Weights of a small image classifier.
Model: 7.64M parameters, norm batchnorm, activation silu, depths [2, 4, 2], widths [96, 192, 384].
Training: soap at rate 0.0037, 7500 steps, batches of 384, held-out accuracy 91%.
Data: trained on rendered scenes of coloured solids on a plain floor, 195000 training examples.
Rows from block 5 of a small image classifier, named by matrix and row number. Rows with one number belong to one channel. Each number is 200 + 30 x the weight over its row's rms, rounded and kept within 0 to 999. All counts start at 0. After the name is the row's rms in percent of the matrix's.
After each channel's rows are labels from the 100 images, of 14848, where the channel reaches its highest value: "top examples" is what is common among them; "lies over" is the class under the peak. Only what is clearly more common there than usual is listed. The data: rendered scenes of coloured solids on a plain floor.
# convs0: first 3x3 conv (model.blocks.5.convs.0.weight, 192x192x3x3, each kernel summed), inputs 96-191
# convs1: second 3x3 conv (model.blocks.5.convs.1.weight, 192x192x3x3, transposed, each kernel summed), outputs 96-191

convs0.7,101,194,175,172,211,191,217,192,221,179,172,199,260,201,187,214,196,135,146,179,174,182,166,162,208,177,222,163,182,201,203,160,276,170,177,205,193,208,234,196,218,254,229,246,236,187,218,210,197,208,247,177,195,182,171,196,209,149,237,235,265,176,200,198,139,254,185,239,170,179,160,268,161,248,195,161,236,218,187,222,182,202,178,252,131,177,252,180,180,185,199,170,134,188,207,252,140
convs1.7,109,187,156,216,277,220,210,235,233,173,179,218,207,196,194,222,111,240,220,168,197,177,181,234,195,211,252,207,169,190,205,217,160,232,209,194,225,155,216,186,218,163,217,132,188,234,184,130,202,177,194,233,165,227,198,235,192,214,146,179,272,189,196,224,190,194,239,188,204,157,180,228,184,193,184,191,167,181,214,183,160,210,236,230,153,177,169,198,197,245,184,216,155,201,143,209,212
top examples: chain link; cog; largest object: cog
lies over: cog

convs0.114,085,212,214,178,185,212,174,193,132,148,212,223,175,204,241,159,217,226,189,193,218,211,232,224,185,221,176,155,229,235,187,195,183,200,169,220,213,203,228,193,197,159,198,179,164,181,185,235,221,238,214,171,189,206,242,183,192,183,187,202,184,205,206,262,183,189,185,148,186,210,228,127,227,221,221,227,212,188,199,175,159,184,187,245,188,213,132,252,178,190,180,186,196,176,194,182,197
convs1.114,099,205,196,222,215,201,198,199,183,187,186,172,199,140,196,178,193,191,193,215,195,246,137,202,217,204,170,177,158,176,204,232,223,185,215,181,218,148,189,165,227,123,192,184,157,219,197,215,192,250,188,231,217,184,159,218,156,176,213,112,209,178,197,184,222,220,176,189,318,262,267,137,191,208,196,191,198,200,198,182,188,191,122,174,197,220,201,215,183,179,202,201,184,178,153,173,235
top examples: tube; largest object: tube
lies over: tube

convs0.180,106,162,154,216,166,185,154,189,200,208,160,247,200,166,217,154,208,243,166,199,181,163,203,218,180,178,208,228,170,157,153,152,228,175,179,211,177,222,176,142,208,229,210,159,197,202,214,219,215,186,164,211,202,176,192,195,194,243,187,203,169,200,198,189,189,211,201,176,168,251,263,210,209,184,201,229,211,182,282,185,146,181,151,191,197,201,178,239,235,174,145,205,202,200,219,171,127
convs1.180,097,251,168,195,181,189,162,203,228,214,194,225,202,167,246,183,219,186,231,232,179,192,179,180,219,202,186,191,209,213,197,158,172,195,192,235,162,178,173,154,192,191,146,179,168,231,187,200,285,192,194,188,222,265,211,170,252,251,223,208,210,191,175,161,181,229,197,202,178,163,171,188,200,167,286,212,234,166,218,214,195,188,163,173,231,216,165,204,206,210,155,178,178,198,151,169,206
top examples: cone; pyramid; largest object: cone; largest object: pyramid
lies over: cone; pyramid

convs0.115,113,219,176,163,179,208,211,243,172,215,314,202,210,330,210,224,149,215,209,201,207,228,206,167,221,188,165,217,179,187,184,160,233,190,241,186,187,152,167,214,177,233,159,206,171,214,213,234,234,234,168,184,195,180,224,205,208,179,166,228,186,146,224,235,206,139,222,195,199,255,207,196,205,185,188,170,221,192,189,168,162,193,168,190,193,219,154,235,192,175,176,133,191,219,190,165,205
convs1.115,109,175,229,199,144,164,200,153,194,196,260,153,175,169,172,177,223,187,172,196,189,200,181,179,237,213,207,193,193,180,188,182,211,184,190,215,233,236,206,169,179,181,166,199,274,186,179,186,170,195,143,191,207,199,211,212,194,214,219,207,212,253,211,186,226,204,159,202,144,161,237,238,188,175,199,162,199,225,180,171,174,160,189,154,248,208,163,252,207,163,186,202,253,201,202,156,236
top examples: spring; largest object: spring; cube frame
lies over: spring

convs0.79,091,194,218,201,216,200,159,222,211,234,213,213,203,114,184,229,195,202,166,191,143,204,123,237,164,195,197,224,171,185,235,235,250,220,189,229,173,200,173,223,193,179,221,201,191,191,234,207,196,217,215,217,196,214,161,183,222,212,221,209,160,183,190,180,222,208,198,170,234,196,187,126,160,151,167,240,213,182,176,184,188,171,214,233,208,226,175,122,131,95,176,174,190,187,237,154,187
convs1.79,094,235,238,147,226,187,194,235,181,206,227,197,184,238,202,219,208,147,241,151,242,251,274,169,240,218,201,182,191,233,234,205,226,190,243,219,184,226,253,175,198,242,222,187,240,206,219,226,223,225,195,171,199,239,208,257,210,224,193,200,210,204,206,157,203,277,206,241,206,252,205,194,208,144,241,226,201,233,165,244,233,186,213,229,221,240,242,258,221,196,203,225,185,250,177,174,218
top examples: chain link; cone
lies over: cone

convs0.51,098,199,218,169,187,232,226,193,172,203,323,199,175,282,191,200,189,182,173,173,154,215,229,183,208,190,198,196,184,221,199,184,137,189,211,180,248,134,190,194,195,200,209,215,198,184,184,233,215,234,256,189,190,157,173,216,205,190,250,169,243,236,186,227,220,182,196,211,192,188,205,174,158,218,187,218,209,182,152,204,169,199,143,200,183,174,200,255,236,161,195,164,158,170,214,179,190
convs1.51,104,202,201,196,240,198,187,181,189,183,144,208,210,168,181,218,161,195,195,184,172,221,161,228,199,227,201,220,188,192,200,201,184,199,199,177,107,169,173,191,261,243,215,157,196,225,210,206,186,179,207,203,226,234,188,174,247,212,166,265,222,286,223,175,166,199,194,205,208,200,190,170,209,244,232,211,235,178,237,156,210,199,205,198,185,194,194,137,85,191,229,204,191,197,211,198,151
top examples: spring; largest object: spring
lies over: spring

convs0.65,101,230,196,231,163,205,256,191,132,190,204,201,184,231,181,167,230,202,184,168,237,182,217,182,229,147,158,188,206,203,208,150,210,157,185,209,205,213,215,177,226,175,245,205,189,203,192,138,199,249,188,199,213,193,187,198,201,215,139,172,172,177,250,187,216,260,169,169,218,131,232,181,205,213,185,221,182,212,216,198,223,193,184,156,145,124,201,201,208,158,211,203,219,220,150,185,159
convs1.65,082,223,188,191,225,196,203,206,283,194,192,203,240,219,194,184,198,214,187,280,167,182,200,218,262,227,246,188,199,214,194,182,181,158,212,263,231,172,229,178,169,193,195,218,233,194,211,237,237,204,217,182,208,244,233,140,207,208,232,185,230,192,167,198,210,248,214,186,198,281,234,228,231,170,155,193,183,199,290,228,226,136,180,198,160,218,201,222,204,207,233,237,205,183,178,232,237
top examples: cone; largest object: cone
lies over: cone

convs0.149,118,263,178,215,180,193,233,186,203,201,196,143,200,210,173,191,202,169,199,180,184,193,218,213,161,199,231,232,196,230,157,200,183,166,196,209,207,189,140,233,264,164,239,242,209,239,146,198,176,250,207,194,227,190,159,199,162,167,215,182,253,179,206,207,179,246,244,193,191,215,226,184,126,171,207,221,240,210,162,171,200,234,176,236,202,155,235,192,189,187,156,157,152,231,175,210,198
convs1.149,132,232,179,210,245,240,194,235,156,199,216,237,210,183,205,143,157,237,183,204,225,182,190,253,148,173,185,201,187,160,214,206,256,196,222,193,149,181,234,206,214,226,200,182,196,201,237,207,203,205,208,167,190,166,206,219,184,183,129,194,191,167,183,199,224,194,213,204,193,192,195,164,196,230,202,172,176,136,241,222,189,247,157,201,192,173,230,201,231,257,268,167,146,221,250,208,188
top examples: jack; count: five; largest object: jack
lies over: jack

convs0.175,111,193,174,167,211,229,199,225,224,209,295,241,210,247,170,167,178,159,234,218,187,190,147,155,143,183,173,176,199,211,204,174,256,166,176,183,190,216,181,228,189,195,210,182,186,205,230,166,217,213,201,167,178,206,200,211,190,192,166,166,198,166,234,206,179,209,175,232,188,185,200,267,182,173,199,215,263,179,194,207,141,230,146,235,182,199,246,304,251,234,194,194,183,214,188,158,161
convs1.175,099,213,237,189,188,195,221,152,191,226,221,173,224,212,238,134,206,177,181,219,181,194,150,187,225,198,186,201,168,186,184,182,250,173,181,212,206,211,211,172,187,170,173,190,201,165,195,230,192,202,181,204,206,187,219,236,169,230,241,232,172,225,210,195,216,202,177,268,195,207,183,208,208,206,186,127,163,214,202,203,173,173,212,183,249,213,185,286,226,187,187,195,262,163,168,168,229
top examples: cube frame; largest object: cube frame
lies over: cube frame

convs0.59,111,202,225,157,223,188,152,176,255,202,242,201,203,236,222,262,199,221,234,199,148,180,129,215,181,220,212,180,155,170,188,256,168,180,161,178,144,161,212,210,205,228,190,153,171,204,167,177,211,174,202,192,163,218,165,251,201,241,194,197,155,170,195,191,194,214,224,197,199,172,214,137,187,224,173,174,185,267,217,164,185,199,232,188,202,183,227,187,233,206,170,148,179,191,170,242,211
convs1.59,085,217,214,166,218,203,237,160,215,183,190,172,188,178,191,229,180,196,205,282,163,210,182,147,230,203,249,182,190,274,221,197,171,157,160,179,203,201,174,138,176,120,132,195,182,184,249,231,200,225,166,170,244,200,186,214,225,240,201,142,208,231,220,195,212,213,224,222,218,235,265,222,293,235,179,193,211,176,202,223,173,253,202,181,226,234,154,225,201,208,220,228,242,229,211,187,171
top examples: capsule; largest object: capsule
lies over: capsule

convs0.67,098,207,173,217,187,219,148,183,176,249,235,143,205,189,191,196,172,149,177,242,187,179,195,210,233,184,237,158,246,205,227,214,261,233,189,272,163,261,194,183,237,221,203,199,199,163,172,159,206,130,133,217,173,167,190,220,176,194,208,191,219,140,190,177,192,205,145,215,152,228,202,229,152,192,212,175,231,187,145,164,167,174,192,230,196,228,230,183,228,216,191,185,223,176,213,204,199
convs1.67,107,198,182,185,255,191,198,209,208,273,176,231,203,189,216,221,206,219,253,195,195,218,218,163,208,194,182,189,214,222,173,165,136,104,214,228,177,279,211,201,233,220,229,228,189,233,159,162,215,185,264,205,223,245,236,239,232,247,123,180,190,150,192,174,193,188,211,172,175,192,196,200,196,197,194,199,211,194,213,225,173,170,150,201,173,202,190,189,193,189,161,175,186,225,182,192,189
top examples: jack; largest object: jack
lies over: jack

convs0.61,091,225,214,192,199,199,185,168,173,175,198,228,197,221,158,189,186,176,151,174,194,209,191,228,249,164,205,170,198,236,222,241,237,186,216,219,174,93,245,210,208,148,162,218,199,201,178,208,183,180,243,193,278,224,211,206,224,192,209,198,191,191,208,207,192,144,185,235,214,98,104,185,176,208,154,153,212,162,211,191,198,187,170,197,180,239,158,141,200,269,225,222,194,190,202,184,206
convs1.61,103,211,227,156,205,173,191,238,194,148,235,189,156,206,253,190,225,215,199,156,188,246,145,188,227,172,196,209,154,184,144,172,197,98,247,237,195,173,161,199,215,208,200,244,247,213,182,229,233,201,144,209,139,188,205,274,207,202,198,190,227,207,232,174,187,232,216,187,218,119,109,211,181,190,225,195,256,189,222,201,182,205,209,162,207,245,196,187,181,152,218,153,165,197,206,219,157
top examples: jack; largest object: jack
lies over: jack

convs0.190,125,216,193,215,156,190,206,186,171,150,227,186,229,172,218,219,176,186,161,208,188,194,220,270,203,185,227,247,219,187,186,178,285,107,179,192,150,181,204,214,201,165,215,194,196,204,194,182,192,170,172,216,186,189,182,211,182,257,217,217,271,213,232,194,147,193,218,194,194,215,185,167,172,183,184,169,144,179,245,191,120,162,170,189,226,183,191,159,197,156,186,161,176,215,207,182,189
convs1.190,109,185,213,214,150,178,187,180,183,202,208,234,188,198,213,156,203,201,198,228,185,199,168,304,195,225,179,203,216,196,201,148,201,143,184,198,227,228,204,173,180,225,213,188,192,203,188,193,158,242,175,194,221,194,169,222,181,184,232,188,164,207,194,212,223,217,126,182,214,197,191,153,200,218,211,179,221,200,177,201,102,232,183,190,186,199,182,224,214,199,199,208,221,174,219,149,214
top examples: jack; largest object: jack
lies over: jack

convs0.3,111,237,191,231,202,238,191,198,241,134,155,222,230,153,266,193,196,173,195,243,225,196,185,198,200,212,218,219,178,189,188,157,233,140,283,195,199,204,161,207,212,219,177,214,217,239,195,177,185,193,181,225,206,201,204,178,202,140,184,217,264,140,226,223,158,219,218,203,171,170,206,229,190,194,185,181,240,233,170,216,240,217,150,206,243,190,192,192,244,215,147,189,209,202,164,226,191
convs1.3,088,166,220,213,211,185,176,244,225,183,196,229,224,214,226,170,195,211,274,142,158,196,184,178,172,210,192,196,138,197,199,247,201,249,175,132,200,131,222,160,181,211,204,188,212,251,180,138,206,188,157,198,227,209,202,224,216,195,198,164,227,229,180,150,220,224,191,201,220,206,250,185,204,198,206,195,237,197,187,168,193,203,167,220,205,156,210,200,210,236,189,216,237,185,229,239,160
top examples: torus; largest object: torus; capsule
lies over: torus

convs0.34,088,215,180,197,184,266,187,190,177,223,258,239,218,153,209,172,180,257,192,180,221,148,185,199,197,176,224,276,203,248,189,159,172,213,170,210,152,162,264,164,210,207,157,196,178,191,170,166,199,211,270,201,203,147,179,177,164,263,171,217,226,251,221,224,156,227,151,198,163,217,236,203,217,185,174,151,230,233,177,153,165,192,203,204,174,221,203,213,202,214,223,214,207,228,136,208,230
convs1.34,086,151,168,204,174,215,190,235,200,176,163,214,213,228,231,169,214,195,216,173,197,145,205,208,170,176,270,222,151,270,212,210,163,229,170,169,196,179,210,226,188,169,218,179,148,203,185,149,227,166,214,210,216,227,226,212,211,202,226,237,143,280,176,216,167,192,231,188,181,188,247,210,200,156,219,218,183,237,256,215,194,137,132,206,198,206,113,187,187,215,206,217,160,187,190,199,252
top examples: tube; largest object: tube
lies over: tube

convs0.132,105,203,158,239,158,185,198,193,196,201,239,175,192,189,165,171,213,250,215,232,184,177,163,153,144,253,208,220,168,201,220,221,204,190,208,178,192,145,237,157,214,198,206,165,154,217,189,253,197,181,195,232,231,195,200,191,220,224,207,178,190,170,215,199,148,192,221,187,196,237,99,176,205,211,196,254,219,171,144,255,201,174,208,223,185,205,158,236,214,184,209,209,237,206,166,199,238
convs1.132,105,168,220,191,249,225,165,186,212,220,197,161,239,186,193,184,197,197,253,213,149,223,128,203,177,222,135,181,207,159,217,171,204,193,212,180,189,213,183,118,185,147,236,168,245,208,175,201,214,243,155,168,265,216,165,214,218,223,186,149,210,202,189,211,162,205,178,237,276,186,252,200,223,185,205,178,215,183,172,205,230,199,202,107,199,225,198,217,178,229,212,153,204,190,150,179,183
top examples: cube; largest object: cube; hexagonal prism; largest object: hexagonal prism
lies over: cube; hexagonal prism

convs0.101,095,221,252,174,211,242,206,172,159,186,216,137,178,216,195,166,203,219,193,161,207,183,209,196,168,214,185,178,184,194,181,192,178,161,173,213,178,204,229,182,222,187,251,173,189,164,183,183,224,203,206,179,207,251,164,184,161,139,200,174,224,208,200,230,230,201,156,287,182,183,167,177,237,209,184,174,166,190,214,230,217,177,243,222,155,183,184,206,187,214,165,172,211,231,177,155,232
convs1.101,112,192,210,224,202,198,177,217,127,188,206,229,221,207,176,164,182,162,170,191,182,207,168,249,205,219,210,195,192,202,185,190,229,155,162,189,198,190,146,191,183,213,115,226,211,248,219,178,151,186,182,274,213,138,212,193,146,223,225,251,154,182,197,206,223,121,198,232,191,190,196,167,181,183,216,154,209,172,192,131,189,175,179,174,180,158,174,166,186,180,182,181,226,210,227,211,212
top examples: jack; largest object: jack
lies over: jack

convs0.72,096,178,190,195,191,206,186,182,239,204,187,225,179,252,170,190,224,192,189,152,189,234,232,180,239,185,176,214,197,221,149,205,169,207,221,176,147,188,163,258,193,259,182,221,205,225,171,191,212,183,186,209,210,158,241,146,233,181,190,223,221,196,141,184,144,215,192,181,236,200,198,199,189,211,203,233,192,160,180,218,148,137,203,153,209,172,224,190,150,163,136,188,193,170,182,192,177
convs1.72,088,228,187,153,172,179,225,224,184,240,195,184,201,209,215,212,230,179,170,166,182,181,183,233,218,211,172,166,173,205,199,217,174,185,210,172,201,201,202,176,201,212,156,182,104,212,182,218,202,217,224,191,171,237,208,241,199,228,218,250,167,251,220,103,186,210,178,180,179,150,184,200,161,206,225,212,182,255,148,236,218,199,218,226,160,201,260,194,242,235,194,209,148,171,172,175,190
top examples: tube; largest object: tube
lies over: tube

convs0.98,085,192,232,198,179,208,159,187,209,210,152,237,215,147,159,191,207,225,232,226,191,215,177,245,241,220,213,220,293,172,184,145,179,205,141,153,193,194,204,185,225,204,224,170,233,203,197,225,238,230,255,190,171,188,173,215,210,175,213,182,157,188,210,234,183,206,214,237,254,172,199,176,214,215,203,184,179,213,188,199,215,160,183,236,262,131,185,229,246,218,229,215,219,141,183,204,155
convs1.98,098,233,180,188,202,257,170,173,234,225,252,152,190,177,158,183,221,181,233,169,216,216,180,142,229,229,200,197,246,204,204,168,179,154,203,224,193,264,225,214,227,169,194,208,204,255,191,251,151,229,194,200,179,254,183,208,205,153,198,186,198,200,227,189,187,195,183,217,218,187,220,155,188,240,141,177,203,200,210,230,179,226,188,222,264,198,250,265,217,170,181,200,209,172,150,166,213
top examples: cube; largest object: cube; count: five
lies over: cube

convs0.88,083,222,205,205,263,200,142,233,224,211,198,204,185,158,222,221,219,191,154,207,164,230,182,173,159,196,187,168,228,257,189,223,153,144,159,223,223,257,201,91,208,216,156,215,212,168,192,219,224,276,180,219,135,170,162,194,129,181,204,162,193,223,149,215,161,224,159,190,118,195,172,180,188,177,197,175,144,201,195,210,163,177,189,215,140,199,186,245,223,144,213,186,136,178,154,214,234
convs1.88,111,179,206,207,112,183,168,252,189,249,188,216,196,234,170,249,218,149,217,187,234,219,253,185,209,208,149,260,240,124,216,155,235,240,219,196,155,292,193,274,237,244,228,204,199,214,217,185,158,220,229,163,196,197,206,148,230,183,203,182,234,237,168,174,139,187,197,214,188,182,193,168,172,205,209,189,168,175,172,201,186,194,200,193,182,238,242,216,169,226,228,221,172,196,194,222,172
top examples: cube; largest object: cube
lies over: cube

convs0.156,109,160,212,164,235,182,175,186,305,150,212,204,218,201,147,125,191,176,195,204,176,143,145,187,179,216,192,167,156,237,221,137,221,209,225,227,204,214,216,207,184,231,178,211,201,181,240,185,195,180,206,209,209,180,213,209,228,246,241,185,258,193,216,169,213,194,145,233,208,192,203,283,172,228,159,143,242,249,183,213,214,221,214,171,171,189,217,186,204,193,165,222,188,186,172,186,183
convs1.156,107,232,210,167,226,211,161,143,185,214,210,168,153,207,213,178,161,177,182,269,233,213,190,183,232,218,191,185,232,173,210,164,192,209,176,191,177,217,175,208,188,214,205,168,179,201,238,236,184,242,178,175,199,234,193,178,196,214,221,188,198,202,227,183,225,143,176,218,255,209,238,125,213,228,219,195,184,249,160,221,206,219,171,179,258,222,170,212,200,166,199,221,288,182,177,168,160
top examples: torus; largest object: torus
lies over: torus

convs0.94,088,235,213,210,142,210,175,243,204,175,200,175,201,188,159,191,177,148,239,180,222,172,178,142,165,237,249,152,175,235,168,247,170,251,213,226,187,174,226,182,245,202,236,196,172,189,202,192,192,204,176,162,218,153,195,229,247,192,189,147,170,168,215,219,142,196,199,156,212,222,210,228,187,172,189,197,262,220,232,116,240,198,201,208,231,178,234,196,216,198,178,189,175,238,209,196,201
convs1.94,093,255,216,198,245,198,186,212,231,190,238,172,221,267,172,176,199,203,251,151,204,226,214,184,210,208,248,188,205,163,198,171,246,175,245,268,217,189,225,189,168,169,215,227,200,203,185,218,149,239,190,170,165,257,252,213,228,233,203,215,196,193,172,160,224,242,205,160,189,245,225,214,180,193,214,204,272,184,152,242,186,208,201,230,228,237,148,258,197,216,216,159,204,212,184,211,192
top examples: cube; largest object: cube
lies over: cube

convs0.162,090,178,232,204,208,180,181,197,175,190,205,198,212,210,215,220,183,257,167,125,187,145,171,236,214,282,182,192,199,198,132,150,203,201,182,164,201,255,199,176,218,182,208,199,186,196,183,190,149,203,213,243,238,168,190,161,222,205,199,172,175,190,199,201,140,223,192,191,186,121,165,212,216,199,186,212,240,221,271,111,237,201,140,184,192,233,186,171,181,210,161,195,190,178,148,234,144
convs1.162,099,237,159,166,219,213,209,223,201,148,190,159,152,189,191,214,218,217,219,201,235,248,215,196,197,249,197,153,229,185,155,214,149,157,199,240,168,257,162,207,209,216,183,193,242,205,198,221,224,186,210,224,226,213,220,244,240,221,204,231,233,210,218,221,174,224,198,237,161,191,156,188,162,175,136,201,258,195,189,216,126,155,214,202,250,223,134,195,156,154,120,216,233,172,124,198,182
top examples: cone; dome; largest object: dome; largest object: cone
lies over: dome; cone

convs0.92,104,220,195,197,180,177,223,227,219,214,224,217,190,217,211,192,178,188,136,173,122,190,181,203,240,206,190,235,192,203,212,232,207,188,201,215,230,201,187,224,205,160,191,215,227,171,188,179,212,210,159,214,202,165,179,212,210,187,157,248,213,191,217,186,182,201,192,189,184,183,212,208,242,236,169,196,170,238,204,160,245,197,275,177,222,227,190,131,185,205,93,185,183,197,181,164,250
convs1.92,095,231,231,197,208,169,202,156,199,221,240,172,162,203,185,240,226,185,146,221,225,223,202,168,236,195,187,154,184,186,203,188,95,246,238,212,212,215,221,202,208,157,208,206,196,184,183,205,176,238,183,183,189,202,180,165,203,249,225,196,196,222,245,193,136,199,181,146,165,201,190,173,177,254,192,164,175,198,160,204,211,207,220,164,192,203,174,194,227,230,194,162,216,186,177,178,155
top examples: capsule; largest object: capsule
lies over: capsule

convs0.117,089,192,131,124,212,212,176,260,207,191,228,162,241,226,186,215,175,198,211,248,191,183,233,161,216,212,203,161,214,212,163,222,250,144,248,230,206,238,217,198,206,194,186,247,162,179,203,238,204,193,185,198,186,235,156,216,221,198,125,183,212,202,201,216,194,216,196,209,181,187,197,162,225,238,162,191,208,256,251,160,221,194,180,193,219,173,226,152,208,218,194,200,192,226,169,134,199
convs1.117,096,189,201,182,143,221,189,164,193,187,219,167,207,196,197,177,268,151,195,194,162,196,218,150,183,204,215,257,187,194,169,208,230,188,241,214,206,176,191,215,175,192,150,195,207,222,212,211,265,248,184,192,147,191,187,271,220,222,213,179,207,206,255,225,261,176,214,167,228,220,194,170,187,198,202,183,144,200,177,186,164,175,170,211,225,205,201,250,182,155,189,212,208,231,173,167,189
top examples: cube frame; largest object: cube frame
lies over: cube frame

convs0.81,099,177,161,183,216,175,215,226,187,186,156,237,171,117,191,186,193,196,189,210,192,226,233,217,223,194,206,204,185,152,228,200,161,193,188,225,180,213,236,246,194,214,224,169,163,227,202,184,162,180,199,183,216,150,154,180,226,233,174,166,237,132,260,207,138,240,170,199,187,172,247,177,203,229,200,212,161,196,246,209,236,222,210,165,206,192,208,230,196,164,114,186,216,224,140,263,224
convs1.81,095,204,207,181,179,178,185,185,187,196,144,183,230,143,236,173,222,202,181,168,162,198,202,211,240,166,173,200,208,168,200,211,202,237,274,227,237,201,177,216,228,239,230,268,191,196,133,173,181,195,205,234,142,247,218,174,205,233,180,202,180,150,213,181,174,221,213,178,193,234,207,213,247,237,233,221,211,151,217,187,235,238,211,187,181,177,228,178,206,209,177,191,181,173,208,169,150
top examples: capsule; largest object: capsule; wedge; twisted bar
lies over: wedge

convs0.71,107,219,241,230,174,167,199,152,240,219,201,165,207,191,180,207,171,152,242,170,202,170,189,237,181,190,208,216,180,197,192,200,185,189,164,217,193,195,159,132,199,169,174,209,142,191,219,162,151,251,213,194,191,220,191,199,223,164,169,174,222,233,172,208,145,196,174,164,255,195,232,207,216,218,216,234,116,202,208,155,183,200,161,198,167,215,172,236,205,209,186,224,215,229,193,203,198
convs1.71,092,219,184,173,176,199,165,175,230,196,186,224,188,183,250,204,214,211,176,171,210,203,195,174,246,211,200,174,222,183,206,136,169,185,217,198,168,210,243,121,210,207,231,147,185,187,196,167,262,228,179,181,216,245,192,148,249,163,211,197,221,182,198,167,113,267,160,217,247,212,212,185,187,181,234,187,187,215,221,196,229,138,233,170,172,183,238,175,180,219,167,196,169,183,209,158,234
top examples: cone; largest object: cone
lies over: cone

convs0.30,109,209,204,196,233,208,227,183,167,155,212,180,223,184,168,152,185,229,152,168,154,200,197,195,167,207,174,210,196,207,216,168,183,220,249,218,205,211,223,206,197,186,219,237,206,212,222,167,174,182,142,195,208,172,179,181,219,289,183,152,228,216,209,201,159,237,148,217,215,234,182,244,155,158,173,166,190,164,188,194,178,198,238,202,173,190,219,208,197,178,154,224,182,166,223,178,180
convs1.30,097,198,175,171,164,223,178,229,167,199,195,177,219,168,209,230,219,196,210,198,168,244,161,172,245,214,170,137,197,205,192,157,210,175,247,211,233,216,172,219,204,190,187,217,214,189,179,213,192,271,205,159,237,198,179,224,228,226,254,195,159,196,252,188,173,206,222,201,217,256,245,210,198,183,215,171,169,168,217,214,187,165,156,197,197,194,181,206,202,224,175,188,212,208,203,188,238
top examples: torus; largest object: torus
lies over: torus

convs0.165,103,160,189,190,174,258,208,140,239,131,181,223,161,188,186,185,178,201,200,218,190,207,180,171,194,192,220,207,199,213,229,175,233,209,170,198,168,211,188,233,199,233,193,162,232,206,205,193,249,167,191,167,203,171,245,183,168,177,167,216,267,195,191,222,180,203,214,252,205,175,241,295,178,228,191,193,154,215,186,175,198,259,203,231,212,236,170,191,244,241,186,178,216,170,179,193,227
convs1.165,098,218,148,188,210,202,205,231,186,244,181,159,188,191,210,156,232,167,227,216,161,277,231,181,238,197,210,183,233,230,214,232,180,179,191,229,188,221,204,226,167,211,171,232,211,189,232,213,159,245,213,209,196,204,163,202,208,187,232,204,200,233,210,175,255,178,163,207,219,244,195,153,217,179,198,198,195,172,193,180,117,182,147,206,208,210,223,186,194,195,163,272,221,189,216,175,157
top examples: torus; largest object: torus; capsule
lies over: torus; capsule

convs0.49,100,202,260,173,184,208,214,192,204,186,185,239,188,191,205,229,177,206,212,208,174,163,171,161,161,236,227,204,183,233,185,207,163,225,202,230,225,213,201,243,205,205,171,207,138,172,200,229,207,208,190,212,206,213,211,212,235,186,226,191,246,172,186,234,183,199,218,220,213,235,240,179,200,205,189,179,210,229,233,174,182,221,224,191,190,148,233,170,181,154,222,237,169,230,166,215,135
convs1.49,100,186,229,164,214,211,193,212,133,149,142,228,230,212,181,286,192,175,159,173,174,199,181,172,209,196,194,186,192,180,163,167,150,182,216,188,184,197,206,200,165,197,196,183,195,206,203,226,205,238,178,198,189,177,222,257,197,198,195,204,153,199,235,232,192,217,209,181,197,224,223,117,176,160,220,152,116,207,197,196,166,171,214,191,183,219,142,205,201,196,193,258,197,173,177,164,260
top examples: torus; largest object: torus
lies over: torus